Weights of a small segmentation model.
Model: 14.6M parameters, encoder arch resmlp, encoder norm layernorm, encoder activation gelu.
Training: muon at rate 0.0045, batches of 64, held-out accuracy 96%.
Data: trained on simulated stained blood smears, 97500 training examples, 3.6 epochs.
Rows from block 9 of the encoder, named by matrix and row number. Each number is 500 + 25 x the weight over the matrix's rms, rounded and kept within 0 to 999. All counts start at 0. Numbers have three digits each.
# f: cross-patch linear (encoder.blocks.9.mixer.f.weight, 36x36), inputs 0-35
f.0:447505519524499563469472504511514550476525545536499511542492513504512502502520510535526491552503523517484503
f.1:580462549535496511525504491517515540548490533515542526526511514515510528539482545521486499516512532517517531
f.2:530566465541524513505498483493521505538518521507510564536513511545549531531492525546482507522510552493528542
f.3:531527576456556537537515509528506502514522524517489536507514542509505525528504497516486511524507516546542530
f.4:515508517584426592511491513479436515512496512549518463535496503517484507504499505524496478516513512516501524
f.5:518497537530512466512476497516430471480503526517507474503524511512488496518501540515492513530507493521507553
f.6:558493513528486517467514517510492500555496505523475525519493527533493523523476519531500493519499517494495511
f.7:531575506531485520541466509525521531493550514515507519528476503536526512534496487468533512500487533524523523
f.8:530511581542518510513560471566520492528492560523516512513466494547511521519450494545510523534512569483493504
f.9:534524541547544499529551576481534527532482504542543496511492495543473530494515522519512487517507499512511530
f.10:531526504495511537502488495536466525512531489530532480542510505537482479493476500535493486521547516507506503
f.11:540494521514500564521487486525467465513472509474501555509469516517497532516501496526494523510485535522537505
f.12:544518495543524538562481526468500498472504533540501512566509534535534531507521504539469508500525539532532498
f.13:520521510529519506498519538510498493550462508523519487513539495531498505535460531514512496522533489508509521
f.14:545503542516513527517506553542500509527553518575508534506524603576529497501499538532508499523515522521536505
f.15:522515511556521539482488514572525490532549585474545516522511520570530523495471506456487517526482514499500524
f.16:527466522511516518501522501505536518510470537531500558517470518498517523510496510515478497493492491510514511
f.17:517492505502506530481528516529487529527518485508496487504489536515464570481485516488476488522514522522505521
f.18:524491525471525526541488506493525498526503494520538505469468524485498529527496499520492487513529492518510516
f.19:494526505531499500500520468496503501490548507494506496543478542500521525487549518504491529543513517523490524
f.20:507494528500516535533508521536496529488515555484533504509556471553522507524534537522445510532507508488497500
f.21:516498505510504491537477516510497491487511505518513507531504573469548516503478517547511519506519497524483525
f.22:470471474473522503502511507493480507513501481520516460549509499520517516499502491491568502518514504508522509
f.23:518476503474479554499528506483489500507523481488449564508525487520494473508523507516491549519517522509494488
f.24:508505495517493540529479491518497471531476511505511513556522497498479502493461495471501525545500505515512543
f.25:517501495514521494499525491495496519504510454488501532485528488502512499525449535506521467519557500526525500
f.26:505500550494541513499519527505483499524516492475500523521510526516491528523557497548525534504505520499496552
f.27:493526505531483526497459528481485497505535456514521524499512527513515498503522533503535526496488513546516518
f.28:480475496509510471510485493489523476490480498496510496525498512481520490521511489518536530537502511513523518
f.29:489491500496468514508517491494533492497469487519472536497498481477500569502506457505497518522500525474507535
f.30:508508491544483512498491500486491521509483521480504483472496488502512504481466497533482523479499497498491512
f.31:505510495512512519533546469502486488522496537468483507496520536500483484477495491475492489548481536526494534
f.32:535485479490519508504497512519488500504498520522496508543504513519482508503483466510482472546585453542474515
f.33:489516499483516495488504539506519484518491494505519504497507474509497504477479483489510490511525542466560553
f.34:513468479497468498494480512468513524514496482497483534494484494496517511492515467493511477514494492539480543
f.35:517482495489479498500482508492499495513498509500455495503503488506500502483518499481434470512515513497490485